config.toml
horizontal_flip = false
arch = "poolformer"
mlp_ratio = 3
experts_per_token = 2
label_smoothing = 0.1
learning_rate = 0.0021
beta1 = 0.95
adamw_lr_other_params = 0.0023
epochs = 8.7
lr_schedule = "step"
Rows from block 2 of a small segmentation model, named by matrix and row number. Rows with one number belong to one neuron. Each number is 200 + 30 x the weight over its row's rms, rounded and kept within 0 to 999. All counts start at 0.
After each neuron's rows are labels from the 100 images, of 14976, where the neuron reaches its highest value: "strongest on" is what is common among them. Only what is clearly more common there than usual is listed. The data: seven-segment displays showing three digits. In brackets: how many of the 100, against the usual share in percent.
# fc1: MLP up (model.blocks.2.mlp.fc1.weight, 288x96), inputs 0-95
# fc2: MLP down (model.blocks.2.mlp.fc2.weight, 96x288, transposed), outputs 0-95

fc1.65,196,248,148,183,185,159,230,234,184,210,149,175,249,160,219,242,204,278,205,145,190,207,176,218,231,201,170,186,254,213,212,184,198,127,194,167,202,192,181,144,196,224,214,200,220,140,174,203,283,196,183,158,161,198,186,282,225,182,195,187,195,204,194,208,215,193,204,204,216,202,169,248,200,187,214,187,235,228,209,221,207,250,196,199,185,178,172,211,179,211,208,207,173,140,223,169
fc2.65,180,196,188,141,197,232,208,212,245,234,208,218,196,230,159,231,187,189,199,191,152,184,220,196,196,216,151,214,154,177,207,193,183,150,210,212,218,188,203,178,214,193,207,159,183,205,197,218,235,190,214,143,219,230,226,227,164,225,194,187,171,187,194,162,206,182,225,207,196,150,200,236,233,190,227,219,169,184,156,184,220,132,142,184,196,254,190,253,174,233,125,208,275,113,183,175
strongest on: blue glow (37 vs 16.8)

fc1.239,197,152,194,203,156,216,182,175,216,161,151,216,179,174,225,237,254,205,204,210,196,193,202,199,178,145,193,288,175,186,228,174,193,169,246,169,228,240,216,204,204,191,153,160,186,163,169,168,170,191,226,187,191,193,260,205,255,219,271,184,159,223,164,188,193,247,158,263,219,184,161,242,195,208,191,197,175,241,203,224,206,229,219,215,181,176,153,168,186,224,157,203,214,207,221,226
fc2.239,138,230,177,172,185,223,141,209,182,212,219,245,211,214,189,184,164,231,208,208,176,207,194,200,142,196,187,218,265,154,217,197,235,209,219,184,193,161,161,174,185,164,186,231,235,182,186,164,164,160,200,207,251,155,203,182,193,227,221,178,207,190,202,205,203,164,178,167,246,213,242,237,182,172,213,202,203,201,62,209,167,178,198,192,213,213,229,229,174,180,192,252,171,223,188,200
strongest on: green glow (94 vs 16.7)

fc1.9,189,184,178,217,173,193,188,163,222,189,226,209,205,208,188,173,220,165,150,202,190,209,210,137,244,182,169,215,204,199,210,151,129,235,174,229,195,189,243,186,189,177,186,221,133,195,155,183,194,231,172,224,170,236,188,196,166,223,160,186,173,156,161,241,205,130,235,129,237,243,246,200,188,220,278,188,236,152,215,206,247,203,209,224,187,206,225,207,214,196,193,218,210,177,185,242
fc2.9,172,207,214,215,196,180,193,188,260,220,190,182,196,192,203,207,199,206,228,197,159,207,199,214,239,146,213,208,244,220,180,197,207,212,198,179,208,196,187,223,218,206,202,220,195,238,192,205,191,193,229,214,199,199,217,195,160,232,209,186,227,203,197,209,186,191,181,175,125,137,174,244,271,187,235,205,147,169,185,167,267,132,164,140,249,258,241,271,160,248,167,162,192,215,227,243
strongest on: glare (66 vs 30); green glow (59 vs 16.7)

fc1.2,273,247,200,173,187,229,206,201,219,197,168,185,262,209,167,169,221,186,159,199,227,163,117,217,173,206,119,188,232,213,193,203,201,176,195,218,198,208,189,238,244,223,196,203,212,160,261,197,175,218,189,195,223,155,163,239,212,203,195,220,180,245,212,215,173,245,165,230,153,198,229,219,209,202,160,182,218,216,239,223,177,221,211,200,178,220,154,184,140,230,213,256,162,232,201,166
fc2.2,182,191,185,287,209,218,197,215,185,164,202,167,206,188,210,181,224,193,187,202,150,204,188,194,188,215,185,150,173,237,223,223,219,196,204,239,189,229,189,225,188,204,226,233,162,207,230,173,186,156,252,193,233,208,182,241,193,225,165,188,203,171,192,157,204,234,216,186,235,216,221,145,242,219,121,302,224,206,175,194,162,190,154,252,190,224,126,211,221,178,190,212,204,216,246,182
strongest on: dark on pale (42 vs 16.1)

fc1.109,189,206,153,236,164,148,199,225,205,188,182,163,206,189,191,197,215,211,201,182,156,201,250,218,239,214,203,196,215,209,200,191,174,135,184,232,211,164,184,146,168,226,179,147,183,221,187,176,208,218,188,135,131,169,224,238,224,260,197,199,199,213,175,193,167,174,218,151,243,237,194,259,208,252,230,217,206,121,218,202,205,240,210,220,200,238,200,232,180,244,210,206,175,151,212,158
fc2.109,180,173,204,164,186,191,223,221,212,221,190,215,189,222,191,229,217,175,218,185,163,195,196,190,219,201,202,229,212,185,197,206,210,158,183,186,197,224,205,191,193,185,215,178,173,203,214,217,214,207,190,181,204,218,215,219,180,250,233,192,186,171,198,186,202,180,182,213,194,148,155,246,274,184,239,230,142,149,164,162,260,125,157,157,231,287,229,259,128,248,139,170,221,194,185,183
strongest on: white glow (39 vs 17.1)

fc1.105,198,214,139,183,219,172,161,140,174,199,146,227,192,187,158,242,217,174,206,201,209,161,168,186,195,186,232,231,122,155,234,226,183,185,176,177,191,229,223,231,188,185,235,282,288,206,198,247,184,205,209,198,197,250,168,235,170,223,267,213,180,182,186,184,155,229,180,236,184,205,187,148,228,214,188,194,196,200,210,188,186,215,214,207,183,162,209,195,158,255,176,204,201,195,189,211
fc2.105,182,230,179,161,216,201,152,239,145,226,201,228,179,221,173,215,202,203,216,215,198,215,209,168,132,180,182,174,193,114,192,222,190,201,203,190,205,185,213,183,203,140,201,184,225,175,193,159,185,136,222,217,240,179,209,208,178,247,203,209,194,164,196,209,174,169,217,203,204,234,253,262,180,181,262,222,208,251,97,192,133,167,189,175,230,202,218,213,208,184,201,192,176,212,177,204
strongest on: dark on pale (45 vs 16.1)

fc1.214,220,184,231,287,123,203,183,209,208,231,148,233,216,213,187,188,217,207,199,223,198,155,242,168,214,248,271,201,220,204,172,119,220,174,225,223,179,245,203,202,230,209,155,147,176,192,252,168,202,144,215,215,159,189,230,209,223,225,159,207,197,206,221,200,222,236,165,218,190,256,191,223,190,185,231,186,151,243,214,223,178,248,208,200,173,170,216,183,214,188,202,205,196,182,203,220
fc2.214,183,210,219,196,175,228,196,177,197,190,224,180,212,210,228,260,245,190,201,173,137,198,185,179,164,214,253,190,172,182,219,200,195,199,205,218,192,261,209,205,194,193,194,201,185,222,220,217,188,174,187,215,159,242,232,152,217,179,208,208,182,173,203,179,199,204,254,191,254,99,267,148,213,209,255,212,228,237,154,209,140,153,212,257,212,204,194,194,218,165,213,162,249,245,205,178
strongest on: amber glow (84 vs 16.3)

fc1.262,185,183,163,165,233,234,187,159,157,181,187,190,218,210,152,230,181,204,184,187,202,183,196,218,199,213,199,114,188,178,199,178,171,215,171,223,175,146,193,181,144,215,242,281,201,174,174,219,176,201,161,154,225,206,163,260,208,217,194,205,183,134,171,202,183,186,231,159,193,194,271,173,232,206,236,236,208,127,166,207,192,222,202,214,191,226,237,228,175,215,222,212,230,243,210,201
fc2.262,204,225,191,212,198,210,218,221,216,205,170,187,246,241,192,196,216,192,171,224,154,182,180,183,199,200,193,208,208,169,155,224,212,208,193,215,202,200,228,197,236,225,218,212,202,210,213,156,187,210,178,206,226,245,201,219,206,270,257,214,231,218,182,214,184,180,173,192,141,154,191,259,230,160,178,214,144,193,158,191,167,142,167,209,236,255,233,250,144,262,173,193,137,272,211,158
strongest on: dark on pale (75 vs 16.1)

fc1.147,201,208,184,199,190,237,228,194,202,163,274,178,243,161,239,217,206,201,227,186,198,230,186,210,152,182,194,193,166,182,259,252,228,180,220,242,204,202,152,238,80,168,196,186,204,118,203,175,270,230,218,181,161,188,207,192,215,194,198,208,201,175,200,191,184,199,202,155,161,180,193,194,197,220,228,228,250,160,195,182,194,142,182,196,181,218,188,190,209,228,211,168,212,174,234,192
fc2.147,204,178,212,221,176,181,212,142,176,177,197,240,158,183,198,245,162,192,216,197,220,214,216,196,178,189,220,196,239,241,226,198,200,235,159,222,189,200,174,196,134,212,209,162,190,170,201,224,218,145,186,206,164,191,194,167,217,195,190,197,198,176,203,208,203,200,209,191,153,309,222,176,168,248,263,196,228,246,276,161,175,215,195,228,247,188,126,191,230,176,246,195,215,225,192,231
strongest on: amber glow (82 vs 16.3)

fc1.188,217,211,197,217,153,161,248,238,189,183,138,219,209,169,191,162,204,195,215,115,202,179,187,163,150,181,195,189,196,186,197,155,177,266,200,113,199,192,165,205,279,224,208,170,182,256,223,201,153,206,189,233,228,193,155,173,207,174,209,183,208,190,197,204,167,190,203,212,227,163,190,207,225,191,164,180,182,202,240,190,240,279,229,175,223,195,189,251,197,202,207,225,176,186,187,198
fc2.188,187,193,203,159,187,230,258,218,223,178,194,206,193,167,180,129,199,197,190,183,240,195,201,201,162,195,171,214,220,215,214,212,221,214,168,188,198,199,204,201,243,209,201,176,176,209,193,171,218,216,184,167,223,210,208,161,217,213,230,221,199,203,198,206,201,221,243,171,206,216,252,216,255,152,188,171,156,186,193,145,264,183,181,167,266,276,242,231,147,273,140,127,206,208,225,211
strongest on: white glow (94 vs 17.1)

fc1.162,176,185,198,249,199,238,236,186,173,206,182,195,142,197,244,211,257,228,268,173,207,220,213,248,218,218,216,226,200,240,200,244,207,197,244,270,182,218,165,206,204,198,200,152,187,204,200,257,221,181,207,174,213,195,167,177,219,222,155,205,215,181,169,202,176,232,180,161,196,132,203,158,181,204,169,162,183,122,166,170,203,162,149,220,149,197,240,198,180,235,159,180,196,195,185,207
fc2.162,178,180,221,180,182,193,206,149,189,180,195,203,175,220,196,218,183,185,202,202,210,196,201,219,212,174,199,183,212,185,220,210,186,184,197,183,208,202,155,194,138,215,195,195,173,215,180,205,191,156,181,232,169,173,186,192,205,153,206,179,225,195,198,194,181,254,203,209,220,275,241,162,126,232,209,215,254,234,238,230,169,278,244,193,112,164,136,192,255,153,262,220,220,180,200,236
strongest on: dark on pale (37 vs 16.1)

fc1.134,226,220,207,171,241,200,240,232,194,197,252,170,216,216,210,215,154,211,230,220,204,221,194,199,238,187,199,196,216,171,198,208,172,222,197,154,232,182,182,212,213,170,160,227,241,179,176,209,214,245,181,204,234,218,164,179,186,178,195,168,224,194,163,209,179,170,182,236,205,258,294,182,195,181,160,172,281,218,208,197,200,226,215,157,141,202,178,183,216,180,174,184,155,97,231,176
fc2.134,204,179,147,221,203,239,213,184,207,229,214,191,182,183,212,198,176,218,174,172,206,185,272,225,204,169,183,230,202,208,185,210,164,225,172,194,217,162,195,231,211,209,196,198,223,207,209,197,284,204,216,154,245,181,232,227,224,229,172,146,197,151,211,220,175,137,195,181,137,189,189,242,180,244,169,148,188,198,220,181,244,190,142,177,185,236,174,168,138,224,200,173,198,136,257,183
strongest on: green glow (44 vs 16.7)

fc1.44,190,228,191,156,215,167,206,159,200,185,178,200,217,233,176,232,162,159,165,163,206,142,175,190,240,248,172,199,245,226,254,201,238,226,186,167,251,202,151,200,231,205,250,261,230,163,219,139,213,228,211,182,198,219,136,160,217,167,213,195,162,260,219,233,207,207,181,185,207,214,167,179,238,173,189,209,195,266,173,158,207,183,197,205,241,220,224,203,163,192,185,205,217,161,226,212
fc2.44,162,166,232,164,208,230,212,189,157,215,194,182,203,204,197,156,180,193,193,169,160,187,186,138,221,247,168,175,170,228,194,217,182,206,217,225,207,225,205,189,216,147,213,177,193,204,175,185,143,190,166,194,223,214,197,221,179,262,191,235,178,238,213,159,173,252,254,200,216,183,255,182,224,179,140,245,218,242,157,203,204,194,198,121,254,237,204,220,228,252,190,243,197,185,173,154
strongest on: red glow (58 vs 17)

fc1.15,137,119,237,219,172,175,155,198,225,171,193,236,198,248,185,234,160,194,228,254,170,244,209,242,214,203,202,142,187,171,180,212,194,173,193,205,184,156,219,178,205,215,225,184,215,169,224,231,210,200,205,235,272,183,214,173,179,165,210,209,214,221,221,188,214,172,185,193,191,243,172,191,214,222,222,216,183,226,226,169,205,206,201,236,253,236,217,217,148,217,190,173,127,121,191,168
fc2.15,173,179,243,168,216,170,213,202,198,163,179,206,212,247,240,239,180,182,198,172,189,215,221,197,204,165,267,198,228,232,212,154,167,175,205,198,196,230,210,223,178,138,199,174,185,195,212,182,221,144,248,170,253,191,210,181,198,175,194,177,158,215,203,174,203,224,190,242,152,149,204,211,220,210,280,189,166,239,209,174,239,212,198,135,244,249,254,238,164,181,231,221,174,178,159,176
strongest on: white glow (78 vs 17.1)

fc1.69,195,232,145,204,215,225,171,191,231,222,98,244,242,172,180,213,203,202,190,145,169,207,219,185,264,243,176,171,220,267,147,199,186,219,204,143,187,217,223,239,260,215,208,162,205,177,216,223,171,142,207,210,209,212,147,167,224,234,185,240,218,197,250,221,192,184,190,177,185,213,202,174,195,165,198,203,175,252,212,220,208,180,233,177,218,187,197,231,197,224,207,174,183,162,157,207
fc2.69,206,225,186,203,182,285,222,175,188,205,187,189,233,167,199,194,195,206,197,225,167,214,206,206,144,182,189,221,207,166,199,200,214,248,179,187,197,239,231,186,217,183,210,213,179,227,215,221,279,201,242,192,177,227,193,128,206,150,201,155,212,227,205,202,208,176,191,169,235,125,238,176,211,191,153,131,192,179,178,205,217,207,200,284,157,224,226,180,200,199,164,129,218,209,245,212
strongest on: blue glow (100 vs 16.8)

fc1.52,187,191,175,162,194,227,213,177,231,184,219,274,192,192,216,166,250,139,189,176,239,216,139,205,241,230,143,185,221,195,186,217,182,284,209,225,188,246,177,188,235,209,222,217,156,160,210,160,192,206,200,202,172,192,174,210,235,144,202,183,177,272,174,250,201,197,189,179,168,163,221,219,206,207,182,221,256,264,179,170,221,208,225,156,197,209,196,172,170,207,186,214,205,166,229,175
fc2.52,177,181,231,220,198,185,178,215,210,187,228,175,166,151,218,207,190,212,182,214,138,189,180,201,210,201,151,191,178,219,222,236,216,220,220,197,201,216,177,171,226,213,214,205,205,208,228,186,140,202,236,193,260,161,182,273,192,241,177,216,227,213,205,139,148,247,204,211,216,222,248,170,207,208,109,222,203,165,246,169,194,209,93,185,232,209,231,244,215,214,197,192,194,199,205,171
strongest on: green glow (49 vs 16.7)

fc1.155,179,166,242,230,166,248,228,216,208,218,137,254,219,222,192,182,199,163,259,233,181,198,267,206,190,248,246,206,192,192,189,169,220,193,233,275,185,226,223,217,220,223,183,177,168,226,212,249,162,136,219,189,246,143,210,224,197,195,159,214,190,250,191,210,215,208,173,199,189,249,206,176,228,222,205,220,146,175,193,197,208,219,146,176,172,212,191,156,194,178,236,165,199,222,198,235
fc2.155,183,206,181,207,168,180,161,153,180,194,178,195,175,179,214,220,189,175,180,236,151,204,191,154,180,186,240,203,200,164,209,191,186,178,262,195,202,212,199,209,141,213,209,195,170,210,190,179,200,155,219,234,198,203,186,215,214,159,215,202,185,202,196,161,189,186,200,219,217,160,253,164,152,209,211,236,251,253,195,258,114,221,266,247,145,138,199,195,260,162,212,239,194,171,173,183
strongest on: red glow (82 vs 17)

fc1.117,150,179,224,225,184,173,192,175,175,179,188,226,207,197,211,197,181,160,199,143,223,148,154,200,221,236,160,193,226,199,221,207,228,250,193,194,189,241,126,169,215,188,226,242,196,134,238,115,269,222,226,185,189,185,172,165,219,166,190,185,166,251,221,210,195,202,173,215,221,171,142,186,222,187,158,202,221,255,162,195,239,190,217,199,234,221,227,210,150,197,205,208,180,184,224,202
fc2.117,184,150,262,199,214,224,217,195,168,202,188,180,183,200,189,157,188,183,176,188,128,188,196,154,200,226,169,177,145,199,192,202,206,205,197,209,206,245,204,213,230,186,204,189,205,183,205,178,213,201,195,176,202,225,202,200,192,261,189,238,208,225,206,151,194,247,241,202,225,222,221,217,236,171,142,217,195,221,158,166,244,173,187,121,275,249,249,262,196,251,152,222,165,187,183,164
strongest on: green glow (39 vs 16.7)

fc1.49,204,216,206,190,213,182,236,181,177,251,133,195,178,166,190,191,167,250,220,179,167,186,240,195,144,195,229,196,188,221,175,222,199,228,162,168,188,204,154,162,258,174,189,177,207,240,195,177,204,182,206,162,201,193,262,187,168,218,183,148,191,206,217,194,193,279,254,229,185,189,189,277,193,193,146,222,136,212,163,230,181,163,187,167,196,174,237,196,232,214,213,154,235,205,218,190
fc2.49,200,216,169,205,187,169,185,200,195,212,242,233,141,162,212,170,191,232,186,206,213,223,234,191,150,201,214,186,201,191,202,244,212,238,178,221,214,202,177,196,207,171,184,175,216,207,193,180,225,157,183,236,198,173,214,203,189,215,165,206,186,173,209,236,229,191,180,154,270,243,217,179,181,158,88,163,189,198,236,237,235,231,276,219,195,191,164,169,239,222,201,284,242,191,179,190
strongest on: blue glow (99 vs 16.8)

fc1.201,161,246,246,188,172,212,200,205,247,229,200,169,231,218,210,175,181,194,206,167,178,217,205,181,160,271,191,209,260,211,238,169,216,220,201,259,192,222,169,227,200,183,210,195,166,225,246,216,180,240,236,175,217,178,134,282,172,163,179,191,144,174,244,186,239,170,239,227,187,163,223,196,185,192,173,178,222,172,182,166,192,184,155,197,199,186,251,196,192,141,240,190,218,202,183,224
fc2.201,149,201,199,209,156,202,197,157,213,220,186,194,199,150,206,215,161,212,166,199,179,186,232,191,175,169,187,207,193,158,180,210,190,178,270,208,205,174,176,218,166,196,214,223,212,225,221,216,181,193,175,229,219,186,186,217,195,157,191,167,223,203,200,165,153,175,174,222,221,236,252,165,171,166,201,267,234,241,166,192,105,211,203,227,163,166,119,203,254,190,221,279,210,193,211,221
strongest on: dark on pale (87 vs 16.1)

fc1.207,189,243,235,209,129,202,225,216,208,233,103,241,206,215,206,199,237,187,197,195,155,179,153,177,228,155,237,225,215,208,212,136,161,193,224,183,182,207,246,180,236,211,225,209,184,183,165,241,169,213,197,187,210,209,230,199,168,238,195,193,124,210,215,197,261,241,201,176,187,204,195,210,168,186,257,174,143,231,175,210,186,251,241,207,205,164,195,185,203,174,212,226,200,158,228,203
fc2.207,164,200,221,184,196,256,203,198,220,198,192,209,244,200,217,200,231,220,211,220,171,214,208,212,209,188,179,173,239,208,191,191,236,221,235,169,193,179,194,174,174,165,179,225,219,223,165,176,106,190,145,224,197,172,224,130,195,206,195,211,201,241,207,208,231,206,178,195,229,66,199,216,172,192,217,151,206,190,155,184,185,234,196,251,197,182,180,211,225,179,228,237,215,264,162,180
strongest on: white glow (98 vs 17.1)

fc1.261,204,213,168,227,143,263,211,238,204,273,112,227,293,166,205,204,258,210,191,202,183,208,239,173,206,211,253,217,207,215,174,146,177,219,193,223,194,179,231,222,201,203,172,197,171,140,226,201,192,147,223,215,165,227,193,194,202,199,154,195,240,181,187,207,216,185,212,167,194,254,212,209,171,177,261,183,171,223,245,186,192,185,208,177,196,170,192,212,190,176,200,176,224,166,184,216
fc2.261,187,217,220,209,188,242,220,135,215,197,215,182,234,181,220,223,182,170,197,206,143,195,210,187,150,193,221,189,212,195,199,224,209,254,219,214,183,214,181,192,167,198,197,176,164,232,212,202,226,172,227,215,146,218,209,132,210,182,198,188,201,202,201,179,187,205,230,176,215,126,237,185,170,234,221,170,209,254,243,203,219,146,193,296,217,157,193,160,221,146,213,117,241,210,234,210
strongest on: amber glow (94 vs 16.3)

fc1.139,195,221,180,232,144,215,213,230,212,252,85,222,297,180,157,204,217,178,190,233,172,190,214,194,243,224,227,198,233,213,174,168,205,158,213,208,199,204,230,197,217,223,205,202,203,120,200,229,204,164,212,230,196,208,184,191,159,218,155,213,224,222,207,221,225,203,199,147,191,244,228,172,163,179,257,174,177,229,219,235,197,215,212,180,213,165,151,205,217,186,197,195,168,174,189,179
fc2.139,239,204,187,210,191,215,194,155,221,204,214,170,218,202,220,240,215,208,193,234,116,210,201,175,153,206,227,204,205,242,201,221,229,209,215,201,193,220,200,201,200,138,196,186,198,236,198,222,210,174,226,197,181,254,230,149,185,203,215,183,204,223,204,182,207,188,212,153,243,98,244,209,179,216,240,129,166,238,188,167,176,159,170,289,213,168,212,178,196,168,177,157,224,204,221,162
strongest on: white glow (95 vs 17.1)

fc1.285,177,207,130,238,195,179,193,192,247,181,217,159,192,252,185,220,162,167,132,171,207,219,256,261,257,188,214,213,226,177,202,180,189,225,200,175,251,146,212,164,186,191,162,227,190,209,218,171,182,255,217,167,202,216,232,170,246,154,183,232,214,224,192,247,162,231,191,138,219,194,173,189,247,147,221,254,179,226,188,183,170,183,174,185,211,195,194,224,176,223,210,226,199,181,191,209
fc2.285,171,195,233,153,205,179,187,182,195,222,214,259,210,240,195,218,195,180,202,180,246,186,213,169,298,220,200,236,205,260,163,176,170,175,227,228,204,191,198,190,169,162,199,157,194,195,184,194,149,218,186,189,230,211,185,151,210,178,195,199,184,270,203,163,176,223,218,181,204,187,190,177,155,175,185,191,218,138,203,186,290,190,158,139,190,223,187,195,197,186,243,151,200,241,174,167
strongest on: green glow (36 vs 16.7)

fc1.70,214,218,195,171,191,194,214,227,195,201,179,176,192,187,216,222,206,230,229,210,212,262,192,172,181,186,164,184,213,215,196,207,167,224,155,152,208,142,201,177,113,146,187,209,169,254,153,151,227,248,168,230,331,236,177,159,185,222,196,224,184,174,213,240,193,201,208,190,186,219,186,207,177,200,246,158,239,187,170,219,185,198,176,213,222,220,185,203,212,228,172,195,171,188,213,215
fc2.70,172,168,203,207,194,187,239,190,192,217,175,213,184,187,195,211,177,182,240,144,176,196,208,198,216,224,169,277,212,162,166,186,164,212,180,202,196,172,201,246,174,203,196,171,199,219,213,228,250,184,173,218,285,198,221,187,221,219,165,177,172,208,196,201,199,154,225,239,132,245,188,205,213,263,270,221,195,203,237,210,262,185,227,131,246,223,178,194,225,217,212,146,230,173,223,228
strongest on: white glow (100 vs 17.1); the digit 0 (65 vs 27.1); third digit: 0 (28 vs 10.2); second digit: 0 (27 vs 10.6)

fc1.193,170,169,212,260,149,174,146,131,194,198,268,176,219,184,236,161,172,239,186,168,183,198,226,152,146,202,197,179,205,200,202,171,187,214,155,200,215,214,205,200,177,160,182,188,167,221,186,174,251,223,245,188,200,201,187,231,198,243,199,217,193,115,219,196,215,150,213,188,205,218,175,191,208,190,230,182,237,158,170,218,202,183,205,253,229,222,246,205,216,191,240,233,208,224,171,272
fc2.193,175,200,221,226,198,178,227,217,218,211,196,222,200,163,189,221,175,205,183,221,139,179,220,226,172,126,228,230,173,206,142,218,190,196,174,251,201,221,233,218,212,204,217,220,189,211,236,205,200,177,220,218,228,212,211,235,216,177,224,180,239,166,195,230,188,161,188,213,215,211,181,239,249,156,172,263,180,166,192,164,239,166,167,156,255,246,201,296,175,248,170,167,161,216,234,216
strongest on: amber glow (43 vs 16.3)

fc1.270,198,170,159,146,215,195,143,158,198,165,172,173,228,153,200,246,209,194,220,199,190,170,138,214,234,169,226,252,147,227,247,230,187,172,203,184,187,233,230,234,186,181,217,228,236,242,195,209,227,234,177,218,203,261,172,253,195,208,307,203,172,176,205,200,183,241,181,241,182,194,218,185,203,210,202,203,204,194,221,181,186,191,247,199,203,168,217,206,195,262,157,203,229,164,179,195
fc2.270,182,242,188,190,201,189,128,211,164,219,209,232,172,206,173,213,205,206,225,183,205,223,220,196,118,154,200,181,218,134,187,200,206,234,188,192,188,185,227,177,217,152,201,177,206,190,199,158,214,140,225,211,262,177,220,222,182,227,211,218,194,155,198,207,202,159,221,185,174,236,264,239,191,184,265,197,209,248,141,213,93,200,207,180,236,219,219,207,201,209,203,192,184,211,177,237
strongest on: dark on pale (61 vs 16.1)

fc1.8,262,251,197,140,209,244,263,213,260,187,195,221,248,213,195,136,192,195,186,218,217,184,168,157,159,177,114,178,227,225,184,206,187,191,217,204,228,208,203,247,233,209,201,212,234,219,235,236,172,216,190,164,224,182,145,211,200,211,195,214,246,229,191,193,182,207,219,242,179,179,236,217,194,198,154,170,208,169,206,211,162,198,190,204,179,225,166,163,185,209,202,255,170,266,203,159
fc2.8,187,173,163,239,189,213,169,211,188,203,195,188,220,180,173,160,161,171,176,182,195,203,237,214,217,195,182,149,145,210,204,232,186,194,192,224,212,208,200,242,201,233,205,224,172,218,215,182,207,193,223,200,279,153,195,232,195,251,170,196,219,213,205,150,203,162,202,219,246,234,223,140,197,233,111,278,214,198,219,200,205,234,195,222,164,162,128,196,253,161,212,202,241,185,234,171
strongest on: blue glow (38 vs 16.8)

fc1.173,240,197,158,194,201,172,139,213,213,193,263,204,169,219,229,203,211,168,194,219,232,252,181,205,281,204,203,198,187,172,199,231,150,221,172,208,220,171,189,181,116,176,190,249,163,236,159,156,176,292,191,208,207,229,184,163,185,233,174,208,194,208,185,236,144,189,248,180,191,224,210,214,185,209,222,171,240,223,207,232,205,200,183,195,144,213,175,191,195,214,192,228,157,198,215,235
fc2.173,204,170,197,254,193,142,176,173,195,226,205,172,165,219,220,234,193,177,236,169,183,204,195,204,257,217,212,268,207,201,171,204,189,183,185,152,209,142,164,224,193,224,193,187,188,209,211,240,216,205,232,189,236,195,220,222,180,240,180,173,204,187,195,164,192,194,199,192,105,235,179,225,181,275,257,248,195,156,231,164,248,174,187,124,201,196,209,215,190,214,163,166,182,202,242,215
strongest on: glare (84 vs 30); green glow (55 vs 16.7)

fc1.39,198,177,186,236,200,162,152,154,163,209,260,170,200,195,215,203,167,199,215,202,196,176,253,182,175,164,243,186,167,227,218,183,205,162,169,217,227,154,227,203,209,181,193,194,212,287,154,225,183,175,224,185,212,178,228,190,201,289,223,196,224,123,193,140,158,201,206,159,195,224,181,181,204,213,215,215,179,141,190,243,198,191,233,262,221,240,219,198,248,218,207,216,202,204,191,217
fc2.39,183,197,189,216,200,175,263,206,184,201,231,238,195,194,200,186,225,246,191,249,181,206,193,213,180,175,220,223,222,202,163,198,205,221,173,212,204,232,217,215,213,191,216,212,195,222,212,190,138,170,238,254,247,198,228,271,182,234,205,190,220,171,207,234,197,195,161,188,203,223,216,240,237,166,123,213,153,160,214,188,234,176,166,137,251,285,214,247,167,231,190,184,152,217,245,205
strongest on: red glow (42 vs 17)

fc1.83,173,157,237,149,215,213,215,197,235,203,149,163,144,168,218,252,222,228,243,195,183,245,204,200,241,150,223,190,196,204,182,210,209,179,228,214,160,233,190,189,218,195,182,190,206,164,203,164,211,197,192,221,256,239,227,235,198,169,264,184,152,177,226,198,209,301,252,246,221,155,177,263,224,195,202,225,167,218,190,213,192,171,214,203,176,170,192,195,183,224,197,162,228,170,175,190
fc2.83,195,233,211,167,199,174,206,173,199,178,224,234,159,218,190,163,168,217,215,194,227,229,216,221,179,174,188,180,221,188,219,202,188,251,177,217,200,173,173,176,148,193,193,232,159,199,206,178,199,151,211,195,250,159,216,210,194,202,215,186,197,203,192,198,231,179,175,163,187,247,239,188,203,162,216,171,207,243,196,238,119,279,241,218,177,208,131,170,239,160,219,296,200,172,150,235
strongest on: blue glow (72 vs 16.8)

fc1.92,210,210,210,217,225,186,197,225,200,218,279,204,196,196,230,126,175,164,211,186,233,213,195,158,167,198,190,176,174,180,214,214,141,247,176,151,207,180,233,214,158,164,185,243,158,223,140,168,220,239,173,238,251,229,153,161,181,185,186,176,186,201,149,223,177,168,219,207,203,233,231,216,194,183,211,156,273,211,217,207,197,187,181,187,159,227,210,229,219,206,199,210,166,152,215,260
fc2.92,188,187,189,207,181,213,208,182,229,229,185,177,214,171,220,161,192,191,215,161,188,209,246,216,192,196,223,255,196,206,151,208,193,202,199,182,217,160,165,238,214,262,196,204,190,224,205,231,225,220,247,222,270,194,236,222,222,224,199,188,213,202,194,194,146,181,214,197,120,198,190,213,228,226,238,227,160,194,226,184,296,172,200,128,227,215,203,214,169,243,190,127,204,166,256,236
strongest on: glare (90 vs 30); green glow (61 vs 16.7)